From a checkpoint of a small image classifier.
Training: 5100 steps, batches of 256.
Data: trained on short English words printed on busy colour backdrops, 14.4 epochs.
Rows from block 8, named by matrix and row number. Each number is 128 + 32 x the weight over its row's rms, rounded and kept within 0 to 255. All counts start at 0. Numbers have three digits each. After the name is the row's rms in percent of the matrix's.
# fc2: squeeze-excite expand (model.blocks.8.se.fc2.weight, 384x48), inputs 0-47
fc2.116 077:158142080101118093106116143162136123162208134110095086125156128138165144067165081151122096116161117201164137164130084146119156115128116134084195
fc2.117 078:139142140113231163081129130098133144112128169106164130108110141106084204166137151147113129103167138134158125123128140136095126032100165170135119
fc2.118 109:070131124130092151117143099152147135101121110147065120164143131151114103116124172155194144195133151146181109156141161144136017091121145122145152
fc2.119 177:057149136132165132136092133125174133078125116127141140128135122131207149152133150125107116169128140104232091156111133079127157073138123176178146
fc2.120 064:156114169131130137128101117089113142088182126153102167139113131101084205093178149154165122091097156073110105141101091150125127085165110175101059
fc2.121 067:051122163125111133137125112095073125131079145114145139164137157140156134185102170152165188156141141118143146181114061102138104084147117166192101
fc2.122 110:141121127092098178134157108128188115129112134154114115118151122134135151166154143121163181207114148155121095165115175100083204180154169087176133
fc2.123 112:128116157142140209123160180145044116125179111123081127148120123147112177155106129116140147138146131160129181127127059147129151172134183190141106
fc2.124 089:173134147140116203115103231132135095168107105119058104094119140124132142164110135129147116094135100192128092121123122166109178157140134139150073
fc2.125 086:111149083119161186140123116175142138127115144135104087120119127128115104134141188128248141135136108129122120218078176150152155119132137112093144
fc2.126 086:120148163133055104167168138120028138075118119138099148135132168141079132167108108113142096072132099066121123124149139114135154169160126149131183
fc2.127 162:145111117140125176160186150123121142198178121136122134116147142132070137129125094133144155106136129185161129062128066205122125126135068092166093
fc2.128 087:138147124134090084112119231159089135137150107118077159139108150121112173182113137125071106083103112119128140107115040178144158109120136142124160
fc2.129 100:139129111138148098113170116111165136138185103133127141146122130115113112191131132111038143221083104129147169139135146079127105111148105094202163
fc2.130 072:128137141109155178116198071122136116145112088129106150134168142084151101129067163126095069152110111164096119119132041153114178104140086093145153
fc2.131 131:174136116107085089128127070103159117160142121129138151105119125122075099149123159138032150148119143118179132098117140232127174115127149131087152
fc2.132 097:050114132109092116131110159184143118138091120152153103133117127121135192111094162110236155139083149146124143180151182166147134115153131127130092
fc2.133 083:104118131130159138150132191135134153151185113124105133122133116112081146138112163172077183171124135182165144165151202185125144091147098140149058
fc2.134 086:137120130134176167126154171131102109142136108143083110121137127170055108044070115099168108134150110167112119119118092188143186170129095092164117
fc2.135 078:101139152124134076126135100136127096036087117128089122127123147141124141144141175156205113130108136129185162116123111222094115165140177133115161
fc2.136 085:183155102156174138161108101126127091114072131107103117116128137167097140056135130133131101071126090181096117084075099097092181181149130083120133
fc2.137 086:167096097124152157112128207110191122107101097148154144137158103124097080104132108170133150135152106173086111116149137161131138084175143057056118
fc2.138 074:098130126138161111082131084177200167089114117128122099133108101166118177200095065087070083129152130123141118176136131118103138126132136068126154
fc2.139 090:180108126131181056160185110166182154164148108117109149094113121125144132181154156116084135114130120046142086077125113099150108130103157088108110
fc2.140 066:128170128089148125171081178134079118132140120147124111137093129155165118113098107150046162165096131072085176138139173086080162144081140137082142
fc2.141 073:111144143160107161130171227117139126172162147160103141147121162108144159085148138153107129168127127137171146189124065187151104158153084120171113
fc2.142 086:194096092106162201120080090167158098142193117109121114121139136115103148199138142114078115181119105138112129081114135152128102118144199134153144
fc2.143 146:095115116141134124120051097125177116143088123123150127123131122130157180174107167114209123186142118182171125113132138144128121138145202104183182
fc2.144 097:103128124107131157120182149123143150155130145123207128123159113132145065089139187158123152125140128093197110108091117072132127176113050085150094
fc2.145 139:087130124134194137119083140103134107178110091127105118139147135135228165188113156139184153083135132188160125102133160136145138144125174119151176
fc2.146 124:125127125131196122129116186141163123158121150136124126137115131116177102109116096140173161206148110108172108196094199170134151165093095176116095
fc2.147 076:108144144107116101087205187146119100107144134109121102128119157115137129144117146099154066166167115129093157103143142205117166171140202116135192
fc2.148 074:175150126139090091109147134095149096171062158150134145080150173100153072165128105137104182159101126114150140105126122070086183097153178158155153
fc2.149 098:127123102112135172145130108102181093104076103123014135092158129131111144159126174118170187169135147164089149104098110131107100096139154138171155
fc2.150 081:178124135139156070098201153118102136161102160131154080111125142111049052104105137129122153117117172173095152145124148149099078157121098162099139
fc2.151 083:165125140112172071163047123141197114174194142131148122144094106134120130106128157131107102124123149132113147154151147186111067179144176093149100
fc2.152 107:161109129116166119103108144137076117075101165130109127127105140111115105182107198117195128205125107091140129139128111151113105100122162183205166
fc2.153 072:052156133115118106122078165138149103119062130155035129149136145165166125080144139088136102175109092123111120167092142174118117128135071120128165
fc2.154 085:064129134083104097108193145120139140092124131123151070109112095141104184088140095156164080075164152182133106111115158104133094177109112081095153
fc2.155 174:164112129125162069128225113112166132150128130141142143128134124137091162132129094126028180089154126130130141127128160053136176148112092146109118
fc2.156 072:123153138122155094129074141136074114152193104110086136154143132109166098055147168133131155103166087095155136107124119110111133094151090030089132
fc2.157 093:081119141117144110113179150106078135105060141144091164126124134116064125089158177099053138077093100100164122080124111105155091140134160098091114
fc2.158 114:103151131130125196155215113109117143185150137130176133160120131090103182131138145147042130097103130212130124138117152136117091127145131172114116
fc2.159 078:142118089106167153107133193140115104140172147126124120148132135155141141216124180151078135062121108156078111128164147065109125111109076150144184
fc2.160 084:143110124102150063155134022126105115133152106126118161101143108118160101138138070101152104166130134178110125176132209105125121114117089076156107
fc2.161 102:069121116118133118110165132162137123115093171171115123118115129143181142124129154068168153186124143107040123154117130064147097106117211161134149
fc2.162 126:128130126130132127121157124132145143166091117128144115124135104119181098233127079140141175153133106120121142117138192149134043151135048084127168
fc2.163 145:100129129100108166136157159119099143212101115145148142130145140128155104066101137121092211129132140223145111096125082095118139136135099136188122
fc2.164 108:139121121130080132103138112128163112108150141151123133102114114101181148137135138171151161241152122125162110108115127109128092159127225192159165
fc2.165 104:134151127139105137132094041100053135157118134119137133130114167143127084141112106134149167219122150105209138150120118151145153093136168174147166
fc2.166 067:135168096118168133107148121069197104136130123138104125130085138165143100171130143133116162107145105095091148188085167193146095125178102186163083
fc2.167 085:101134144146045124135137107107087154142117145117145093128108145073100092072093181149086101131108148101134119132121085174146146055154119070178165
fc2.168 092:118139132128091170121157176132118135200192129136130117126097119105117140112126140091115210173149139116193144140153180191104099172103138157104173
fc2.169 097:201086127130101159128106136119089127127131105137154136137108130104110144189138137163190124135088128127146183113115050191091132135110170084057149
fc2.170 076:011125127114146153143148165128157108109137139098114112152133116140146104132111149107173188109084125122116076114136123113107186154101122149095038
fc2.171 068:121118140120120091079091180121089128147132159086107122132145102147087160137137086156126124127114117231087146158128103067158172134169169062133117
fc2.172 081:155142125138105179117102124111140161140135093107116141126148136089096144144108103114248197048149120158150125198116095113150140144121144124139106
fc2.173 085:120119142132095196093091212122186152159168123103113125165123104125079154096125127144110065095127170148184138127124115173128116089142149185112097
fc2.174 083:146120165130115095117188140094103106193090116148140122115111111170010128139138150111086154164129159125150110144128107161162140094087112159121185
fc2.175 070:090075086121205132133117148118144140125170135126108131155133158089151109123106148104089081140117119114121114172142089050189087139054152136175110
fc2.176 085:137131119149149138131074139145116116085147098087129118140118154100104116157104183145031104155116111120080056043107135102123132132142173117083158
fc2.177 086:103139099121137147161036102124160093216171165125113138128131167094130197140145149091097102150116136129145107074154127152138101079119108120178126
fc2.178 108:116110102172119210133149084133137158193167147140117098113111140144120100154140169135165118131117168103234158097134115151131122122126095180137179
fc2.179 085:101125134134072198063166188121164116100140162163075136135117121107099099133147112159082049091141166130082156111099099122129129123102099100106111
fc2.180 087:141117120135161115115157166115157129162174153166121105143122136124066164144088078143098154125152128175069141128117145162136137204144230091127109
fc2.181 127:100143140138156146131075116124168097162169133148154120123129142107116062194149137154209123125145131116153118164122079179136158138154136122232137
fc2.182 093:122090109141117086124187176113169122131104151110110156112137131096138045182139155121197111127147124082062123157132167096123130090166177081126125
fc2.183 068:228105097168151089109091200124154137063151134109077112112111125156075080123072159087142167152133151114132138112105144115135113161142131130115128
fc2.184 079:178144134109145138147086133133152136149149089163097109115109130107125130071076136167146146155126148143173123059140228139136183134143156142146053
fc2.185 074:106130117108133106139062136137096103075118109132102134103109166158088109105132116117151110062178118083135145125108134187119127155154114078033191
fc2.186 133:142128127143120204134138174146094123070125132137087120155136114134148165126129184144190186163101125084116130194127177105120151091124122169182178
fc2.187 124:111133109144073196151178166143109126064080133120081134120157143095198189135143156126184109103129141141147098171116113173148143168145151157152105
fc2.188 075:099117112107170154116091200123193128166108140139140130129121121178119148112142090123135100140144109169122141041074120119125167091186115196091108
fc2.189 163:137103159115094140143154137118165133200133154111125128113127134123110077140112071116088137097139127224115118074123073187109103157133203100116111
fc2.190 120:136146119140177123107121055135069124155184140153163139151093140141107118228116142147176123179146105196156162157132134116137112095117152118113167
fc2.191 104:185137129142121176150089146173020103175125187145080141127121101113098112080121118146128102138137130105158120130177131081124141089126090142075121
fc2.192 068:160153129155197222090088164112113131091172165135098105157125114114139149100117132136171095082118122140129150136160131191142103115155170186097152
fc2.193 071:101122131148025092139154077144041122140126097142125142096148133115115135116134158143125149099173091139129103146127140047105168133110152122079176
fc2.194 088:052107149125081083139123123133154110156111153125160149140153103130086151147154095081140046107118108117099111051118160117145065164156110168161140
fc2.195 107:089121104126108147153075048151180133129166128119176108151143162130096118177144136125159095178119139067189127183130121116114147165144171117118186
fc2.196 081:180135163165159117128145165127148142076157147149154165127151100131171149119108153140182131076198116078110171198093108161133106135170173160146110
fc2.197 078:124126131125109124140072067122160120130105150103166127108129109139081031070123141099121153068153139119139157109093124077093161139097127104087058
fc2.198 131:098120114135171153137161150121157148092153121115152113147130143146144103165139144125194187200122150128251143102125090138129162169148113104146151
fc2.199 073:185177127141144072145068091132131142068143146093100176118101168137141094094161132165089140066126131095126130088091151119078110157139147121156068
fc2.200 092:101111151127151111083056175155141128114147113115108136131164092172165210134131164128079143214106121119140168143140149153131111054130099126140153
fc2.201 079:122123109097074069109032070117109148125168116120097142118119128142128107076125131101115125099180133156089115118137043138149155103192116142128112
fc2.202 186:089146124135123095117026110114195133117117124134231112125119136118175104150137128120186178115124121135147142190128170114121113131119158151166130
fc2.203 142:089137129143131219116123111156187109145149136117145122158125108142095145155114133154254106125139131115156138203124158126119130126132102170141166
fc2.204 078:135094127144144060142145118105173135162189136150186124089090105159110088131119160085086088139160121150132095152114122149115093057134043136104127
fc2.205 070:159096118171061102113104127075101152100147130076116135138143065117107072077132159105196176133109120153125157123128076084136157082151148108111157
fc2.206 132:159127101142116085151188137109153130153147123150185121128130147126163147227137122115090127190115112079141116127123189105114111165133195166174153
fc2.207 136:076140139136228070132135165124185152085067124120182131114141124147168123113169142154186130180108109120122129127118146157126094137127165180142130
fc2.208 072:205150117100105117165112137132211104072087095121153138113120159157171114074117161094112184098144122160154149105132135155089130148109139177157081
fc2.209 075:105110097127070101121131045136108114099165103101141145111131144141131183099138112134140187107180124189081139055162093119112124107141191110113105
fc2.210 083:095135120143160116158102173066158089207116122173109133089121105125145096100109122115166193171138129111186117115161130125153202149123113122181156
fc2.211 118:086108157141146096109127058145132131120181125154140102103129139121097056140167144144222140170139158174187125169130137127131134183124142160175133
fc2.212 071:108080111150098116151102062165108116148155139102121129147107156089103119031099074075132137083127115173127141123169063141166137135125085134090133
fc2.213 092:124130120136120202098095175128189123152137145167162132119132138157080138129170085145162074099127139180129116149134155113079083100124111219089140
fc2.214 075:154139133113086149125137150191125149097120123128155153171119105122160056074169074115100180063167131097093127153138095091132161115153090092090091
fc2.215 081:109126133153135101093110135144149096105057116146141111087160097116112181104135088106182169088136108185165163212106098123089145071126138170133141
fc2.216 158:127136124128131178119124110112170128179173136135157139133150130116148082119107214135176190145132138170183117140142157152143081179139170087201131
fc2.217 095:100159118150139117161111128102112117103119145127076139156093144136145191107111172115127154102119172081082124226146135070112116170131108074064146
fc2.218 091:086125130121124048099139122126142151072131129161159094126138110129206127174109145113127206126171113094134090176110137156114127077118135067175114
fc2.219 102:106122125115217144152152065114173119160114120133196128134150131156141104156130114143204190163125113181107101179134135152119085131128140141143182
fc2.220 085:140129105185179066154103121126133141149179147131133130119099127114208120191116153127141088126120154130116101187092056158136099110108102151071164
fc2.221 090:123159118135071180103144092120141117145171119097129159123111151124113148206135172098113116122158148208116067134121120125135103083116129200085183
fc2.222 096:133150144139122123143178109150119142201141134147069077104124141135082123100087112121095158079141179159158123104131120161129125135131161063044073
fc2.223 085:141154135133129164110194170135111143080120125128131111115188111121162166172112127121097127098134124213141118122073166121137059121141125190063093
fc2.224 076:069113099130140042130138141134169137061187108124147123156108128122142200100112075110072148156120148122087107161144171148127129165116143096084142
fc2.225 069:141164162103154150142017132140139136091144105148161158126132140150058150104109139112079140074186109074151147148109078119117132104114096121128169
fc2.226 071:172145123161098134134139155161048121172170118106118098110158079115143050125119097119147155147110169141076135169102162127178102061097150117116156
fc2.227 146:106147114131127207117184169139106124143090122128163142133117148125144122127138116112215216098151121186164116133116183136133155143140158154193134
fc2.228 070:120123163138163158124189147141072183113170148093108141099105094105171121090118165100096116158115102197100125137101126163119116068207096116110110
fc2.229 105:180108121134155121156202120128168120126081113103129140140115113132179114162109086093085090161090110097171119182101151143149152095109178208152155
fc2.230 078:136123071135090157137175149088128146157117125106190151098141175127066091190121144105196114093147148120143086155123111155129110071114095189146106
fc2.231 084:116142116116174085134177159143170145191122145160081128141116158146135182188124113128066144143162106090175095113151076156154173128144177153139174
fc2.232 090:109162130143179193129090097140221143177138144131119129110115125113139144113133129120210123119100117155199125130133158101123120135130158205103174
fc2.233 074:078133140120146141087144229196076115095140112141069094129140157115099145145166129153097178128110114208141141130132145115100112102110097102150128
fc2.234 101:127143142108110109142063111102188104153162124120177132117118135128163043193122163138138177179126138141108144150111109116124108122115111228127164
fc2.235 101:136151143142086107136144141118162109103093140116177126152130134106144105110092130110204171171149109187080137151118161112104221176154100180160106
fc2.236 085:090136118110104067109164130110127157108092176078091132113147109153174114124177137121116092147143157059037092166102132128133140078156104084118138
fc2.237 084:099113130184089073092046091143202116108199141098101130137121124123136144116153129102115109117117101135106093174131176071160147137103149084137154
fc2.238 164:128135145127140213139122222148143141156180126118113143109137124135140126179146144162144146066140121141171113127124099219128123088123126154181165
fc2.239 085:081120123108149126138148100127163135136181130086099105163141170117170116167106141105172122153059163130237147169113114117101170118129128146178160
fc2.240 074:164154116113195168156108089178115090134064098139085161124178143131115096108157151140061139172119100105150148160146103122117046158136122145098124
fc2.241 063:174163140165177100120082160130100115124159110135145142119137118123168092107109107106151059107130176126085128112117033077111188096125147143122075
fc2.242 073:131150130134163196133105132141124166113148156130094142101102126130157034169141076137076120099111168088112082106133139067105167121123073093094155
fc2.243 081:134130110170136093112141062120060127080124163101088110160128131170137089162090111134135130056153161116195153119123151087150115135092191160134165
fc2.244 126:119100147132058107130160110146139117085054153124179121149132112099196153146110068134182055140144130082099123118141117145123075135123085143167132
fc2.245 181:173117126128203103130144122139134125186167118109212127132128139142081110107116135116126166180130123115223133120131195180129125133128121103101081
fc2.246 067:088116111152133068112036066093166136161130162139152121131106117150105123138162153155148142054154076142181158144168105108108101151132102086120130
fc2.247 131:133135112110124221128126141138157126101159125103131139125104140147161218123119120135191041144124139138127111154161132167125094095122185124059140
fc2.248 086:132132141142159189138117097111071119083220154104065151143130133107132150087117095129114120095093140105056083093095086161128135107114151084137142
fc2.249 120:201123141151085084149150181119087136181100144110044133129114126129095135186131128135194150112128145179140129124152180124138139127104109122193100
fc2.250 076:117101173135084198138083163136139129105118123142084178151157147131183132125118169096083165155122182083145156113105115120141123188124084085086178
fc2.251 082:161121149152113129104124123171097140115184172146149117113081106126157054133115145138116131162175096092139101186125207164156161100150094063157151
fc2.252 090:105116097110121146160115096130161118123129114136133144131128112124229112140133153105213131189178124117197123157130131161120135132130120228134115
fc2.253 083:171182158142146198129120154130159106132114153146061155149151117157101098077137208135079114144136108168149123060117118105127084159140090092144128
fc2.254 109:112116123135118165126151162102140136134165083122102131148138130149068119058137188114120125078115115177143129084127109233131163050133142153128132
fc2.255 077:098140116147140138100095119124193097144048154118190165147137128109125128112103112147105197133136103122162131164147105200104161082120131104205144
fc2.256 072:165113133082099182114079152112153133036209117130142104135108134110120190171129132131184106141117143157165120144123107139102174137108155186152117
fc2.257 151:076148122144161052111190056129131130134128145142155130124115127118147122206146126119184202129127134114196122167115184136115124149115144163134109
fc2.258 113:074104109142148156098121124131157125109116116141132147135116120123171192138129125133174169167143108152144138076127103151108177132149098184188243
fc2.259 147:099134140125176078125097143114135130113100141131157139125145130136098104119143172150193133209140127178220128123134208118150123101142104106170081
fc2.260 069:225146146139137123108140122143193084116163134121093162160155147169148167154135140127116157174107099101082157122168190133166113135145105111182081
fc2.261 071:111128141112150155126109097132152124150139126168195112085090109133121095123159158103166031088107121064065154080127134129135101063127166107134125
fc2.262 083:157118150159076181114156163157103109092144137133126135110148178079067106186113076127124100080114145115096129117084068165108171116090112180143105
fc2.263 090:160129110094117135117075068126168086112033140132109173161130143126141067119119150124163159150107100118126117127097209122109121168114139189129093
fc2.264 064:134094109143108175110079149124112129162171144079127165104125127136088122120133110128145042132093087154084150185179114093104049167114123133096092
fc2.265 086:151050130141134164131123166111222146147163152134151160136128126109187117105144129102097103088170089117147127150149097154083175171119085153170154
fc2.266 076:180089108118052113122112142139120159168176140141081109097158128113077062117138180135092128133076161115156130068124111104157093155125158173149097
fc2.267 114:092122116122076070107125025108093128161124141119148131116147105131169080208106085162126114139120123129132089083129142168149145153093160147178135
fc2.268 114:165122146118191181086106107095068115113207100145100165120110142113169115198123150133144148123129139150144145110158110121130162084094172104140197
fc2.269 087:090135121154169121081073165132103130072119115133101090125147109101088115123132146134145154043128173073106130186149070092104096127096175103159144
fc2.270 062:128125146120191089148123111072136097118150148111074170072155160126063094053124082095119102067129133096128167124162110139138089106134083146122142
fc2.271 072:164091121129091149147144181122107132118133144120076128139103116124131133072146154130091057128112150100012111113104129137104157130126140056140072
fc2.272 083:142096090120175116112111114113152137166108084123065138158126137148145155111112086110110126199086161101120081194172173196136115124121128137135200
fc2.273 114:103150124133104210127111158116101124145083123145022113144122143133140114159139090143131067133140134108131091076097163193118138176136136165167150
fc2.274 076:117138110157086182161145161112144151145153139094137146101108159146159062123120146122184170110123151108216153189116189116089129165150085136162136
fc2.275 116:106161139116161200113049084130157129152151163118118132143115126118176130089158146112217102095105124117119150194135078172137106142122170157124117
fc2.276 104:096123110120147142134110133130159097095089113157099112087132137114139164079147134113165193230140121071124093114121164084134092179145153119156191
fc2.277 109:146148138135049156145124062154120100143156142147190161115118110120116139165120171112114142179134137149145099122107206174124109178132151114056083
fc2.278 068:110093156138156169103176131133140077128079146154159124148144166124133128125097123084096111032113127198111199135135086085137157136113095103136166
fc2.279 102:195181131133089131134175091125130128109130142120215152137105146118132124130144177137203155099090115128188149133169162191127110156128145140136075
fc2.280 105:103114111117172051171123131111052130147150098114158113111108109158131103123135099131114096159146118110169144193148181150117070088137213125127116
fc2.281 098:111120133144098117169133167107093116155161131099085117117162116136116108169133028180132109146137110131200118112146065108126118164112122166152048
fc2.282 080:187141125132111152131153098125130131153193142116163126125121108128115144152123102134095162165135129024164131045159107119108116174129126117105211
fc2.283 099:076139070066108132098152098135133106179149115122109138158144150129111096154100108152161194138095138093121135152107078113106030106098150089164141
fc2.284 099:100139136129100137125134080138154137057127128160062152133162138117151101149170107096102118098087093081115145142118136038095131107132169140040131
fc2.285 161:076108106119191000121132063128105122133108129129158112139119131139144099158142157144113126164137132116125145152119184089116122100144112198137093
fc2.286 075:118135121075163107097158156118125145114080140150144184130123124089139116124074119123173115095120129162211128078124164218112086104153144150150079
fc2.287 070:166147202104164099080110165178099142143113148156106162105150123155145133188183174147113131090144134156099171171165123105131186113115067129111144
fc2.288 085:122125152125088233117108146114099132173118168115120083124131119076148076141138112147132098157121149151170152054130125187140139128128074134144188
fc2.289 098:139139142129080057132115143122100121151187138136188101120153129116149127115127187155145107206131132123211118149132155179125060132124154123123181
fc2.290 070:098107124131106070093117137125126143154085157108063142112119174120144075123120099178130099079146147110210111151117066154125122143143061078107155
fc2.291 080:089137150117108160187127137114194116178180124173104138107111150128125182128133131130071091087090139177136135102154134150107139092106106199088068
fc2.292 097:072142135145124122135114166127111104091121153119135136160125124124150089255173189112130144159139137095154121146101194137151106114146163132182150
fc2.293 148:058116117121178106122101083103166145176142122123180134107140131146167182129134182136096177155122129134123130147118111155160110095125230183138148
fc2.294 142:200123123131183167113082130127187139177138130132174138143115137132188109068136120129141202173136136189161136122146195113112130089109124117111140
fc2.295 105:174108133149155229112063146163119157170125121132117124117138096133184087150126206091150142155127114119155122149134188142121098164137175151128105
fc2.296 078:077154169185109107126127158106108136189133115124131115103135134127113191091158144137137099088122113209101148163164078184133104070081092135105135
fc2.297 134:124124131140098167129126059123133129232163117123141117135132109102147107117110140135099194198137131164182126153125148099115066105137064164109127
fc2.298 091:133112166132175112080150097152164095048126147173126136134078125120132143206148144178156115167141115054141121151107180175105134117115147104161119
fc2.299 081:232160128121109115104097190130107110081167129120125136124143124121089117086150094105116107164114153086115118121104072129102177207119158120171115
fc2.300 077:167128139124125091164124061153139177129094140119097090113089150109141151087107154131093213095134068081202130135122154107153111155145149125083098
fc2.301 073:110185106141125178114081059101143136081113141114109104131121143148151112073096169139160137065113114131119157203111137079136178098130146177108167
fc2.302 073:150146120148162172112076148160153136088123129113156116158104107144126098114120160151096064055148133180146101183090145210129138097135108119130062
fc2.303 160:099140134121180170136097187140147150088104122115133111131109116124115064108137185098193202172102130157186131120133143176148114069121156151142163
fc2.304 080:076114103164151134106169176125139122117095121130104105114170136136073115057170140097113120108147122167109108037106166062135129121139146117063153
fc2.305 082:162109149143147120154158114127152146100194161136126137142126103142163063174127177084142174166164122136090153083134064169142094105126182137103190
fc2.306 085:176147118103054148120087121118132149106136132136112141148139105085158168160146090129131093079127160151159115144140076198137108175129175094149042
fc2.307 083:126082143138120174151143173095167136149118157119077162101096099170169188084155112104177139139138132126112134076091175176087102143145112192100164
fc2.308 067:156171136151160113144133083123107085096088137104113131120182130165154140146146184125134140108156128124062087166068122112133165145161122148227173
fc2.309 067:158154146109096092158155136117145141100117097134156145187121155097134091090115113144127119091142146139134106096047124177104120091090060187110206
fc2.310 075:180138129135071139082109112141109132150139092118130114136092088128096085108144077093133143052158115135097125130144046173131157178116100060106105
fc2.311 151:052115127135137071134116075118164128109095127129128135120128123135144188160109123139176138152118130155186159098132126150138143080133236190129155
fc2.312 099:220116105121098167127103106132131131087092093186104123151104154131104127167081122129165141173170157152196119085100117074137154160123145178108119
fc2.313 070:138090117147090102118046187114141173175116122075145150144162109165120093114158195108139162077112151165149160134134173138137112089163072129125118
fc2.314 072:153127153159171077134093069119086146181080117145121127121127149160177104071118109086132107059183125161092119116093083129146155098115171111095150
fc2.315 122:126117126127177147105104131113183126150134124146183118135124116123153064144155143123099182151143119049182148147132157212137142070119166146187133
fc2.316 106:170127100115088166126142106140094139100155128103186164145121143112157118250117178134161141165140166119136122143167122079135106130157113158191116
fc2.317 096:108100152110100111132119112157192137154133094142100120098117100133145187197162140128203102195145146161175122159136154147092194144123115157172147
fc2.318 137:135117111111100105129178076121082138116117125144039130127131133118218147139105142110170162168122119125151137125130118174117149127114136234172126
fc2.319 078:096099137167059163115173121115154110192134112095138106160103090117131143147158178156186095137101102134091122130097128107134081166110151112160215
fc2.320 068:155114151118110103174093070154134134098181087105103136109136115113111106086092089168130146047105116177173109164121111161148141174115087122135199
fc2.321 135:112134112136155085133065122130163133137149116144161117130133134123158114147131216107057158209119135128149126162116107167147101096120200152143193
fc2.322 086:058118126117186063122171130142163149165116113093152150116133110112203131111114144119159148123120116102154114222129139151119113104161154084134191
fc2.323 110:086119163130166108127175127142138128118139130106146112132135122124171108196117104153094181201134123084190164211084174150135113127123101176146146
fc2.324 083:155134136135089155144144118101112144156180094091104108150109127086153049075089128109099109140116127051075137171154137053103133129166164160135115
fc2.325 085:138159105110220109127150164139131181180130122150034119135110157121133111072165116119132127154132113131158159065139125140105159119124086165174166
fc2.326 104:078133123147182138118104103105135124120117131147140135133109122121140091133134164144194184118142085141184113205131099136116180168097177217098146
fc2.327 065:130136127136117167164091145087108126089073152079120117165117121115115214111129104129159132127102145079127125228140126065096116095134091083108127
fc2.328 080:133124122108119162124189114140089143158152156152210161116133126188098098085094096144062060114139142147163131128145145079097129104142078100134172
fc2.329 074:167147159150099085098127161157160135088149122193135102129127145148165135099105152144156138168127113210184131068091167120114153189137149187130134
fc2.330 077:076164111109176152131145115170135103200154134163127154108138131120179116175123124119060110089152091186105175172112144096088098156119083092145104
fc2.331 145:097110129139179122137232059111089157090139111143124143131126108128133092206117078124172157135118128143154138144089123141116116085133091184168126
fc2.332 057:078096132143052086143175166130085174115116134144101132127136148134141049141140153123059164134132156076136103133110131162093102190164141120130168
fc2.333 138:125143112128189122133121115113127130148080147132147113129132131132090119174115114130129148197134109160224133121141217153150092193130058140161137
fc2.334 145:095107131135182051131103110103159127193136136135097132136126119132116127168140205125137138159115112183215114162126128161118186148111152170161155
fc2.335 083:051110124145174113131121173111110109101054096124118137110123153115119099107130180147073121168096087151107105180122056071143162174112142112124130
fc2.336 058:082177112168155097128095156131078167184191114128137098108096125149082144126126133129124171097155172108073153156085159103120103078151069099098121
fc2.337 086:162141176139151092081096090135081092179178153116127132099124132147121105179072102152149141200141163149147125140116160083144131158137135096154207
fc2.338 096:091112108103166151098095127121149151159082122099170146134101090142153078166084146152156118144142144150169117208162143146164053141142179161139178
fc2.339 090:117083129111109163099126105128113150066133136108107125130151104154112104119110177134053134091153141056143158115145129175168020141122085113132149
fc2.340 102:106132176115154156115192194142107144116114127110090134128128098112173091213134161146133149096122144078103113130129124158137162088133185083200148
fc2.341 072:064160124135060170120066117137180117110082135148136102182131110125140121134164159136096121180109148095081115155164127125148152083135193137175165
fc2.342 066:126143120131157151093081144105141096147170165144194154167160140071148162080143189140138089105113093103139150078162156219124137128115124091142130
fc2.343 125:158106123132153204104132156153124141122128114129151146124120110126186109219129136107235146108146103129183136135117133171118140143118102149182173
fc2.344 097:147092123125189110124091084150062115129143108108117120147148164146115062139128174119168147216101126108148203144140117118139117064133169112122099
fc2.345 094:139088074139101130108056129086133126161108142181117131122123105141183085162137090113172117127122133205113108151132088149171085056142176122125144
fc2.346 124:036119118143157140132186100125137102208116148126128099144122164104159112179120167134077178166147104164090148114139154154133102091138169154168149
fc2.347 086:125139132132170168107110142154106121168146107140105126090133122094111161068137153144157151166135152092066123155141205123117060222151145135143086
fc2.348 125:110146116120131124138123117127083133118059138137192132110106143106125137160132128125214213166131125168187152096127210149092150134115137106168137
fc2.349 077:103110168092093164161075048130147114049106110111119119081089091120106122111100151118129097057133110139078126090100165139103147169132165113119135
fc2.350 100:154147143102125135117134117111157080197124118148110102097140108128172011176130130120130153147128108155121133121147151194121169061121158165097104
fc2.351 097:137152108153175091141148163152128118137185110086080146088113150151131106102110123106117098143114120112153108072140133178115210079088075147064084
fc2.352 068:123098144106153116194105102123093155138110147117138128177184124094143106138137169131150135064090132112187198162166099182120105129149086164126067
fc2.353 120:081113119154140167136101192111143092122154129128094114149142119143171153163122123122184143181136106149164136133136076193153202122143188174180151
fc2.354 119:128136126129114114127091172137158138114143118130181150121125159134170105214117180152186153082128134151196119185115172163152149150122170136178080
fc2.355 087:130111156121104123116160094112115162189207141117187120101094113135140132171085199141161115171121140184170136174095145152139163104128109099164086
fc2.356 071:137107148140191110117113099163162138071171120152149102111143147124097092112092171114108125090121123116191132133133169120136082207149062097169075
fc2.357 088:076104129106112165149154107134221124109162122095113118115108158141228098155146131101154076136125157077134099114129106075128153153171140147135090
fc2.358 135:089135101128118128132083176106107127196109141145096128134125126135180083099132113132176149209142108108197144126097152096114112075105119179187162
fc2.359 118:196119128144164148132090094134157112155128119139141150122151159116184143169153124175172192213154143150135162129133153174090187165134098160123149
fc2.360 072:163120128141102102092102090158146156128101121115124136117176154113174066129128096154119148018126117104118100157127144158147115096121155035089145
fc2.361 084:189107097166154131138171147128119111120090124096131167137165127066099121146116127114211106026123094118127121078145109144165134126138064137139122
fc2.362 089:151098150138151159136119114130162122102094124115114151121104156142160037016093117131113165070153120084098140147109128092156133095109127102095172
fc2.363 115:078111151121128187131121085116142129138121131112112133123121133113202110142132176153132222214118105064165116155124147177135084122112159148139105
fc2.364 088:153140095136105174087078143139088122138087120170108182153123135138140125117129104168147124119156112204144155171103167203124121131121122136100225